python train.py --model="image classifier" --dataset="rendered roads seen from a driver's seat, with toy cars, trees and houses" --train_examples=36250 --image_size=48 --crop_scale_min=1 --horizontal_flip=false --translate=0.12 --color_jitter=0.2 --targets=["road", "vehicles", "line"] --num_classes=[3, 3, 4] --arch="wide_resnet" --norm="groupnorm" --hidden_act="relu" --weight_standardization=true --depths=[2, 2, 2] --kernel_size=3 --stem="single" --avg_pool_shortcut=false --widths=[160, 320, 640] --loss="cross_entropy" --head_dropout=0.2 --init="small_normal" --residual_init="none" --optimizer="soap" --beta2=0.99 --learning_rate=0.0034 --beta1=0.95 --shampoo_beta=0.95 --eps=1e-08 --precondition_frequency=32 --max_precond_dim=1024 --merge_dims=false --one_sided=false --adamw_lr_other_params=0.00083 --max_steps=12700 --batch_size=128 --epochs=44.8 --lr_schedule="cosine" --final_lr_fraction=0.01 --warmup_steps=250 --weight_decay=0.03 --adamw_weight_decay_other_params=0.05
Rows from block 2 of a small image classifier, named by matrix and row number. Rows with one number belong to one channel. Each number is 500 + 40 x the weight over its row's rms, rounded and kept within 0 to 999. All counts start at 0. Numbers have three digits each. After the name is the row's rms in percent of the matrix's.
After each channel's rows are labels from the 100 images, of 14976, where the channel reaches its highest value: "responds to" is what is common among them; "patch colour" is the nearest of a few named colours to the mean colour under the peak. Only what is clearly more common there than usual is listed. The data: rendered roads seen from a driver's seat, with toy cars, trees and houses. In brackets: how many of the 100.
# convs0: first 3x3 conv, stride 2 (model.blocks.2.convs.0.weight, 320x160x3x3, standardized in use, each kernel summed), inputs 0-159
# convs1: second 3x3 conv (model.blocks.2.convs.1.weight, 320x320x3x3, standardized in use, transposed, each kernel summed), outputs 0-159

convs0.276 089:492507478447504539478466578460495535481483483495499540497457512402547487496446483586489536601453528517494514499499514484504580523535503533458427425432467389570505470460482535514472474473486529560515537487430497408542460514519558519538431449527473555566476586479509468562463539490455578501496474466538479512512478500546451511502533456520452509627454491494553516452472542498534496500514510485482462498501480522491531517498558578475502459551521528506494484470537470495470432518502571
convs1.276 099:522612517465555502489533556457525506510551543546493544515505548466518554494498512431518476526549508493522509588537498520451466478553489493464508493520555442523495491511528517475513513446466479481465601425484551557505572431491528465486501468499494491567575489465523481562504507531560530530541521517504407563550494475596617502480480498519526524529514463583459525435459554538528497522477455451493492524463449458496564426493523490529592511490529454466543487565515545484491495516509485
responds to: double yellow line (82)
patch colour: brown (63)

convs0.35 104:462546495413541503540422492534439466509540559484587467535528469456500422465468489488481511466454467409495555532531512468487482503567512555482556487485469458481509529502492476526564573547463488536480574542605495566470509506562490509506572490532573540554490457459539465547464465457472468498463507477519530497552512405502582482520525547513469479535543471477443462477481498538518459516501510475440485527544485445530564486460456539423499526468416517477518503528524520480413556468497512
convs1.35 101:467555526548479509467410476522427481426564452540517449460484489461552489520573448533540519492474503458483485523479573563552468530443521489463545506468552568466508523497522433483520514458513528493524495540533568397467500555484523571473489550516560377426550541488424479557546411451482470457486506409444529490526555570542497533446431459550462499475415474531514509478516502492425531492472499524462501515480529475462482428504442457521471469482449461513483428573560477431444503440533505
responds to: bends right (75)
patch colour: brown (71)

convs0.261 085:517458479414469527430433493521485477556455541488510482489496459543501515514485496434483443459531463479520458496467554507501588504509508541553384456498485424508507497490534536524527545535503520496463559517487487473521457484527519516543490522519476470547550490526527418565537478448501542487551509452460554465582456488519561483437529465464469475549519500539537487491479526604432434501505469512477456488616481495522537597518584499539563524539506529475566568532417510516506476469519514
convs1.261 088:470436484466495507482470476456539578453490437491502485509463437512547586528549505555576576459477524571466521482497477493463517492507499533472481496508543534509526530440591510480488504491531471529416494470438466557451468537527475466485486549449498422537520521601515428506492422589494558509505440466558484442464444552500488534487536508488414539511485449444513479433458482557563427479465476466465470459493461435470477417464501503508565455429500500496546479530418524459501488462538563
responds to: bends right (73); vehicles: two (69)
patch colour: black (50)

convs0.223 096:462460501495502497489550465486433476543499576488482542525492557517460472509471495474535465556417440513524488563454572451520524519505468478487440463452606479448450514516484598519480503527465486474487498505480522477526522516512518509580483480529517527465503405499602550544496494556554590567471479520488548501519499421493478438508467524567510549542511458513524523536438447528504476504578508465485413494509457512393493507514530492475544451499491486480457537531444572491482444451574493
convs1.223 088:520424484472558489474586518460555564487514489488489544489580549544523473506528475491490525459563495509443420571572486549504467501473505538449464550492495508549575554516481535483536485509438515521475448556424483510450528446461437418536506499492530474508423498431563417526444491449546508467477510391463490527482491473492561467429463539520563568467409528490472483421509571511551508515479483483444535459463473444445503499518507496531477512489510513483487429474500544543499501459501583
responds to: dashed white line (85)
patch colour: black (31)

convs0.305 111:491533519525518527500429500489536519542505465530488502479441546506440502478512507552514488524431510457543495609567451417555464541511513510471498495523506545502490454538502520449462515455500591443537470433429523529485514532502518529476543523508518467445525455492555448593445541429448512500488436462455508527518516586536393495508547507523492511518536480538571528466464519485515542482545494432410549466514480498486508495489508503572550466495478542527498422520540546539433501408577494
convs1.305 109:511514520474447553508487486486532562517477464490504532517448459508488506500491484490464478491553486487472463514448493478440518442485463500449526490500456483515488562434479484467413412469452454526510478500500496418516471553512610511510501451549433509502518532502495477448440453479461535508550548508500479497461449447508499513539402410534532554512476435521534531557552494563409562522497484530522504490438454517487487508517543464493582475523461472571535509402529421545419498503584469
responds to: snowy verge (83)
patch colour: white (38); pink (26)

convs0.165 104:491458573493532516475472523519555481437462517433454558420456502432454458510544446538488482498593517479469463517479481528481442483550494469551505495496510485596478452508468527505512514496519509429496450575490572487499522522505543513497523504535436560529498503475611533543520495567490465475594558494548403477449462538544439497511494496474489409481503537441442544540534501482468542491450547505511508562490452504523445508505447529543522497485504483443562456529580564475524497471557492
convs1.165 105:468464419544488504510541516541528478523473527440454513476486471461543577524492509443494537497467513486547584519497533523522472518513515518584553518467540501469527456479485510456486497523500439501512567471463502461555529503481536514482563546430516476607480549539555566480462484502491528533528458507470465473457463511471537464542564556497469511522510467561453485517536555487491479568523544465446598483536519526485462497427494546495523461553427457512514503471499509475434459501490477
responds to: truck (86); vehicles: two (82); straight (81)
patch colour: grey (52)

convs0.108 092:514509537466525501518474487452434521516507515477504525455452512468466457505422544578471495558503495530508497462442496562479422529520564471492471493458535496495522500504477573432548471401478509541457513538464555491553403544472469500558521519594520520517506470419458544554478554485563452471452484550537470445509479429541481396512467553469518456476473492504552574434516524514485521446559515488563495491499455467543514438493497527481496521457548463468491473577478570496475517571520546
convs1.108 091:522512594484502485505507453505431540531467450526475492490506556450562482467465494543563478459548483513567538495537495522437526582491464619518556498507547504518517478442504464548516503499528563562503549509504527512479540534474549471544611560445505519431472515480472472476446523551499560466483505555527472550564545435488536508493465533534419485487487488459509483525496547484429476503513603529552471523523621574503537489464477450489519539555470511486509488509534421490537472514505441
responds to: truck (84); straight (76); line: no line (59)
patch colour: grey (53)

convs0.232 097:466512388521461455508504497556496577512461470508516481471462493572443492506471435501492454464541484435511485536550453513481434515498466450518510410535565483557477512421466492475506430528535547443568471458516548526552520517512529490480413518548528533541433511501566488524581492454512526527493521560500496488470486467503523484460509520584462543481443421539596504450458518485566537515473488474514529493479522468413511555495505472496489489494422520587463560478544538528556467472519528
convs1.232 098:514515513529551563482527527566542504552492544503568518470497501555525424442470560493449559503507538436506488670505526524523505477443508496509505544512531468522551535520478520471475488499462495518532580501493527542478530491500513533495507434489508551475461533508499498536451515486589486506535527546512514519456498473532501559429543483514546544529415559513562536506546498462489525456539503485472496554503477454516512474537555460524542447469515503490470557520479538564469498463544512
responds to: double yellow line (99); dusk (71)
patch colour: brown (87)

convs0.270 113:511535498526437548479518506516473479452512485491540450499460533436483436537538443534460503506525467507514494472442496531498576588505486496550463393394502504545468541495448515488499484451495539490520451594528561429469481503470468419471486527506502510528423462524483574564572507484516557503534481580531494524474523531559474495487463493508469433549536523417583572473536556484455539506492463547537490543507525418490440567501511535554430503487458499513459463527533525495486536496485547
convs1.270 105:518489461546404554474455475465467479471457473546463469568537508438508473467446478554540513535507518514577523536464488522460548463518468487440448434499534544523509475550496470444487476485497476422436495478498489493543468534490469491531521491485517476570475541506583426463414483491450489483461503546490488481523547512458556479572475492465468500492532443431509475529483461515534466576505467481489529546490446476497493511479469472533520471471540494539460468488501547535510466493507471
responds to: double yellow line (100); dusk (75); bends right (60)
patch colour: brown (87)

convs0.292 108:458477529469472501436477493483498546553424606458476467497458491509445470509546462521479525482538459457482465483564453541510477522467485500429484452509512431477534508520562480520506422552470570454468480506508536555479561537514569523535455469560488541496540510550560543489529537498482502450590482551515471529475510467487528545497485453495459422521464476457503482455514506501457518465451457483537493503537465475576507476500503638497521620520473506452541484565514509485488587546566554
convs1.292 115:580500493489463501517480519493463512460564515454496474451500418528460503443501490528437519463553573533501531562490515587547449546499417478522486554493563556531517510611473491554510479477516495485502474498430401513597515526483420511538508520487528462538498539574505493503530518486489527535516521471485525503493468539547566467468537446505488435524503494489503559548548428439489483576571503521493548546510507551539437451453509526547483485450438491494493564490410543506475536526574501
responds to: double yellow line (93); dusk (63)
patch colour: brown (77)

convs0.210 099:438532451528473504485502505500511492596497519488481573495473473536421479445616484459476478566573415487507494558423535531499428488499510537447477387524548553508515468481489452498464542513499490506511533473539504532471494546493505529514497514458439454555556491565424553504509496496458542515466486486520558506394463473446477531499464461562530543521498528599539560496482490489553516572520464453492488532479477503537536552500479540488467462476423571478556491539517485469521521487427518
convs1.210 094:509500467525475474497553492506546439464516452525525494501514425479487499489524487516515504538460481465465524482476477573498445477439525574515499512496479554509519514487519559508510484499463490550510475536488564418480473431511449413529512452463505492506449509405473476555591515548474454542553473435481507534533466493456553516523573538534488442443418593595451508461458516508511481470543471510503516490446533526502458586549510428485457499475484416545571398501440458567564468618485505
responds to: double yellow line (76)
patch colour: brown (65)

convs0.127 089:427443554496556532525557599491493536452560527406511475433519490460443461490526473505459531498565505459509441488523478540512491550543520537508461490500551530498504431520457548442530481397557468451450494484467512487560547535466485473551479521530513500489468479478507473481473453532453548476545495430428492476522428516519582532460507521450408475496508523521536472513505493503569545521577560484520498433444536485495530511484588497568454464434499426494480517561513538536509547496538501
convs1.127 093:508538549483471579480518512445479555517486565503554515458554520545445452564499496453465561486536543469473534475475476491454465532543481437527480429492496509508515523511538465496528522478498495494462607560495554477523563471513434400451435536444539490388445473523479476489496463595464520453524538464518487599500551505548452537538439447557538433468511531523507479596547497489581552586512494531476483481552479484518459465501499478455533590466570488488452516551501496497507505458538482
responds to: truck (84); straight (80)
patch colour: grey (78)

convs0.0 108:472489484552471581560381506439499521585498520511496476520511530556509540479478492461471535559452441496466456480524574529461496427550535584517497484567564489474466457525497470537475457494449503493489528460372482499498459528530565466525523494493619519449517535420504482526502546462483531549507547536526416466431476477510512472530468495476553445419508507443517460485500554489462498494526526453485513500526455485528466536488567531468490450459466475491504553491518478552567476484474555
convs1.0 106:549566491488548490505496528461479489503453519517477427466515495540490530513446515479470513416374525478561572521544537521485514493513520474480523497475464468435483504477486545529486500491517535467527436438530507495402441512490413510439468492483508554511512493532499560500451449471527573494473542546524546521496560465526525476461563571489497550432519566521540523479580447477488504475477424476483496552529579478459410493418454528492527462470500563477495452489467476461488478526573452
responds to: bends right (76); vehicles: two (69)
patch colour: brown (63)

convs0.216 110:458514509554458545456469483505518493567527582454532508517521515603445499414439477577491500507467487523510562510506468492450504491520518556492507504535504508551549512553460478492470491525536530482469487449461491580565491495499569464541488502439524530489484491489528447551504501529558534478461544528435576481479477445488526478522500488550493442492438412550483503363416532460534471503505497496446461480438479449456543548512570545553448527447508484482474565517552525482469483418496550
convs1.216 102:503385509455469534468517539528463490503503512498528549523535493504548540479531502470498521525525539454481446437429541428538465534478467506446514572469449547494470482547493491526528429462511484488473489567437449477470466545464578558536522545521473488525474496526452476544508490402527449493449498543483501507489521459478522534487479519458517478550541440452546451576499498483538506545517547546511519511531538533504532557468499392519469505551460518519484555517507466552528522517543542
responds to: dusk (65); line: no line (51)
patch colour: black (44)

convs0.234 127:441537513481516501473470574475514485502548608559531559523531520421475427516485521475516544559484516559453484513488530568510495504528542455470527485438447516523503464466447554462541502491515516451498487530561455552532548457464487548509469428489500535471511497495493523625429472481439513459464566491481509466498507413517506510500545539486458480545517549550525446469411456502481502478509560425493465542546501471428577481508509536479514478573504499576439466438507526504444493427466487
convs1.234 124:488505602505513436505552507479477519542456525536543529495554444465492493468538542420552534489472536483495547539418458519510543519457507555475439512497511541480480485447533446495500517547551479470502560537509480505513503563424447451534486490437503477470491513550485416497434526507510514492526462525486560472482523479460453552515458545573443477468549502457453528556583446447502497584506496480505543453449436436448493471474556505527495525488550435499534548544583492512524486491480485
responds to: snowy verge (80); line: no line (75)
patch colour: grey (61)